From a checkpoint of a small contrastive image-text model: adamw at rate 0.0012.
Rows from block 6 of the text encoder of a small contrastive image-text model, named by matrix and row number. Rows with one number belong to one neuron. Each number is 128 + 32 x the weight over its row's rms, rounded and kept within 0 to 255. All counts start at 0. Numbers have three digits each.
After each neuron's rows are labels from the 100 texts, of 14976, where the neuron reaches its largest size: "fires on" is the input token at the peak. Only what is clearly more common there than usual is listed. The data: simulated stained blood smears. In brackets: how many of the 100.
# gate: MLP gate (text_encoder.blocks.6.mlp.gate.weight, 576x192), inputs 0-63
# fc1: MLP up (text_encoder.blocks.6.mlp.fc1.weight, 576x192), inputs 0-63
# fc2: MLP down (text_encoder.blocks.6.mlp.fc2.weight, 192x576, transposed), outputs 0-63

gate.184:141121171115064143153141091117111104107161193158082110105098040133123136087105123126103056110100196128134092144185095087148125187093063172077172242095189120068102064138104116105151112150133126
fc1.184:103090136109110121123101123188157176086147108144178127124141108063074129121127136160094109113200187157093139093188194123156152106165134115142139106155124154140076145080088168071128085194140181
fc2.184:164184100161141112134186070117153108072109151149130147143123135102110103091102138094066102074145159115175130102203095117134113151158074138126126117100132115127107158096136131116158138100116170
fires on: "two" (100)

gate.359:088168109126131092120071101087078129062139108113113134151112109124128092119150138148109109140065100132174151107183099111135126112119168160187181173117159132137083101091102197111197133179179102
fc1.359:157164169107132134127147157159169122208102112167105114113106120123125155145182108093144125112018130095141118132176144121129155125130100150135168082134095093079113128145136141120170082097151181
fc2.359:121105130144110095144123148128125106136085055108117201123164091130129100125152107164132146134174123147108114111082132089154083085149144180129152110110118066104142127146098199107164086151112140
fires on: "two" (100)

gate.430:146131127120122136105141135160139161087080131161145092150159158145125117115103097100117148231165141171111093120153118090166118069217125136171129153089136131143146136079117100169102160209098165
fc1.430:080160134141186161127168105142173146144164175119126118167097131122104117145098135116136121128139147154081098148135126122101148228086085097156099082138154176146110103139115173092145153125148115
fc2.430:153186145140151166070143065095116126111144120118096126076063117092142180102112152161136100102057129103153110122158142116070097132064128108119144140098104169110076090123182154107115113085077156
fires on: "two" (100)

gate.545:144160144133189134108101115104106087139119136142157119179074138195121126093127126130175078043130086125069138140093112132120064164074137130073158155127128126129125089200089149120125147117121094
fc1.545:183128083106131097116131094130172146141182172089125153090091135125115135182133139140171116106143146133112097126130173112127121168095077164113121135114105164095103139165134159153154105124105137
fc2.545:103121158134026147186160122131151120090175159113162101137162152148169151109146097125174149236148149191132115133139101177161141081144130105153174122157115115131161167149151130101098153134131102
fires on: "two" (100)

gate.42:105080051138074101091104147152151090144129082114142098082185158145151097077144099068166167179120108115163112137098133136154120119191179128100130131074118133124225150146125119123167138130163138
fc1.42:144122097111139133162089125120111155086095115116174136129128188100122076071107133145057131116220104177130163104119146187168094143186088141107151205122123080127095123067168103143132113186132155
fc2.42:140087103146107106174103187180140113151135119148112152128227131180115100106170090101151166133238148103122143095113123154203119097177141112141131159144129101134181129131099140113135118158179131
fires on: "two" (100)

gate.2:134166150123131076129115119095181066121082111148139162136097127130157158179160131155133140149050179072144094145134131092145114146071066170083146054105049143164140128151141112092122111155093078
fc1.2:123148138152176167098124157091153133110087078135143113175134103136123175157060104127130092106091199100179177109110100143160100103110124133105130177129190153117106087179128121109098131131093143
fc2.2:106047000111123092110092131147128180080143148157139102127138139138145093132156096115134130167195112153100123094178117084134119084160118097148118146108124156093165116183070171135107151140143120
fires on: "two" (100)

gate.282:123138152162143179143106167087124139161137173093078066077112140119127152128119134146137107092142104155187085124168128113135139074158125134132136076155103135173096144125173109125145102164094139
fc1.282:147186160112136137174124082176168152154096119139121139096155183157147162132160052105138112132153110213170140158098151121121138087055102136140181124107113144144106135122120182028073137111146117
fc2.282:132146112115160076211098143120129072073114079140134138141153104137057094067149146139152158155143108131133111117085107121069178131112169145083127132170135111131208164157150120124136161046137129
fires on: "discs" (100)

gate.79:105127181104149146104103102075092134170124104112112097059105170067125186170139139111155135142133122150112071146166137162125120163163094160161132074110129145141079154173146153075117082143089117
fc1.79:155113134098158134144170115114137164130176106176109129122134190081142115103095093103088175140203152161139148141124130106132135167188130175146151151095104135131117113144132129114175115158143133
fc2.79:114157115081174105137129124176124124034137118112136148191151074151106088159148181145123119080079137111129073107136100122088134107082105139108113172128126162154068115169163131125149184077161154
fires on: "discs" (100)

gate.142:121064114067138118103064177096159135122170104112151087144138111121070177109099124097151061149148094110146130139121183167146109143117157140161155119101096156175141087172135077116101165124085148
fc1.142:113129105108081144183140098099105132153129154125137120174055100130083136086086091064107144049104136097095084090121116118149094213137153137142140106086164091094138167106187129145103129127135137
fc2.142:125074179128106157144097177062113113165108101093124108072102164105135178098191158074111104129126137121156153131098099124148116063131116163187153147120165159134098083113083158146120099155059112
fires on: "discs" (100)

gate.318:235097129147122089149086066180191179148127148099129153162042163138111063148078153078115103127106160126182151121103128089093112117106058165080129130153090107113162112131182091191137102145129158
fc1.318:065120144132127110112141160171135149146100120120096109117150089157103086151086138153108132075207099131177089157072155070106100084164161142137127191132138197151117081173148092087128126085179110
fc2.318:130122135120125139105126118100117113166110170133054109101137158108184131118131121152156160136122129093143121120101142143147114161154133127182099172087161092118076107123104064080135124132108129
fires on: "cell" (100)

gate.394:117169063101072112116032143072175113121096092129124108089166145149157139079120127115098166110119130088116129155115144103143142070188137147128103164087175142055101105163091086103159125135103148
fc1.394:162132183126105104126071134156102136045107128140179148111160153129189106126116072113129163172064157098118123142198126145153150070147122120169085091162157176133136143073111167142138118186081131
fc2.394:127090083132127134204152191179151151125161141151105116122164100137097130154160108149162108128177121122136114088124164138159151155124136168146170082120049100089111149116126123084139123164141134
fires on: "two" (100)

gate.223:130166129149176125131163072116146135107137119138141117163071090098116151156062101145111083128127142143088131121177085152111158094080105119148125091166105090132132176113150176148157085152152166
fc1.223:099135116139188132148145105079154159117140098127133103112159115118156142138111096179127137117068069138127134095129115125130149128088185136112100148060130223102121156197184048106142092117096123
fc2.223:119089173096111183166078140130125170096133159099062143092182152121128143131126126138115105156144149123187081128164209154172167194139085147137139124085111107121094161140172142114122104103091060
fires on: "cell" (100)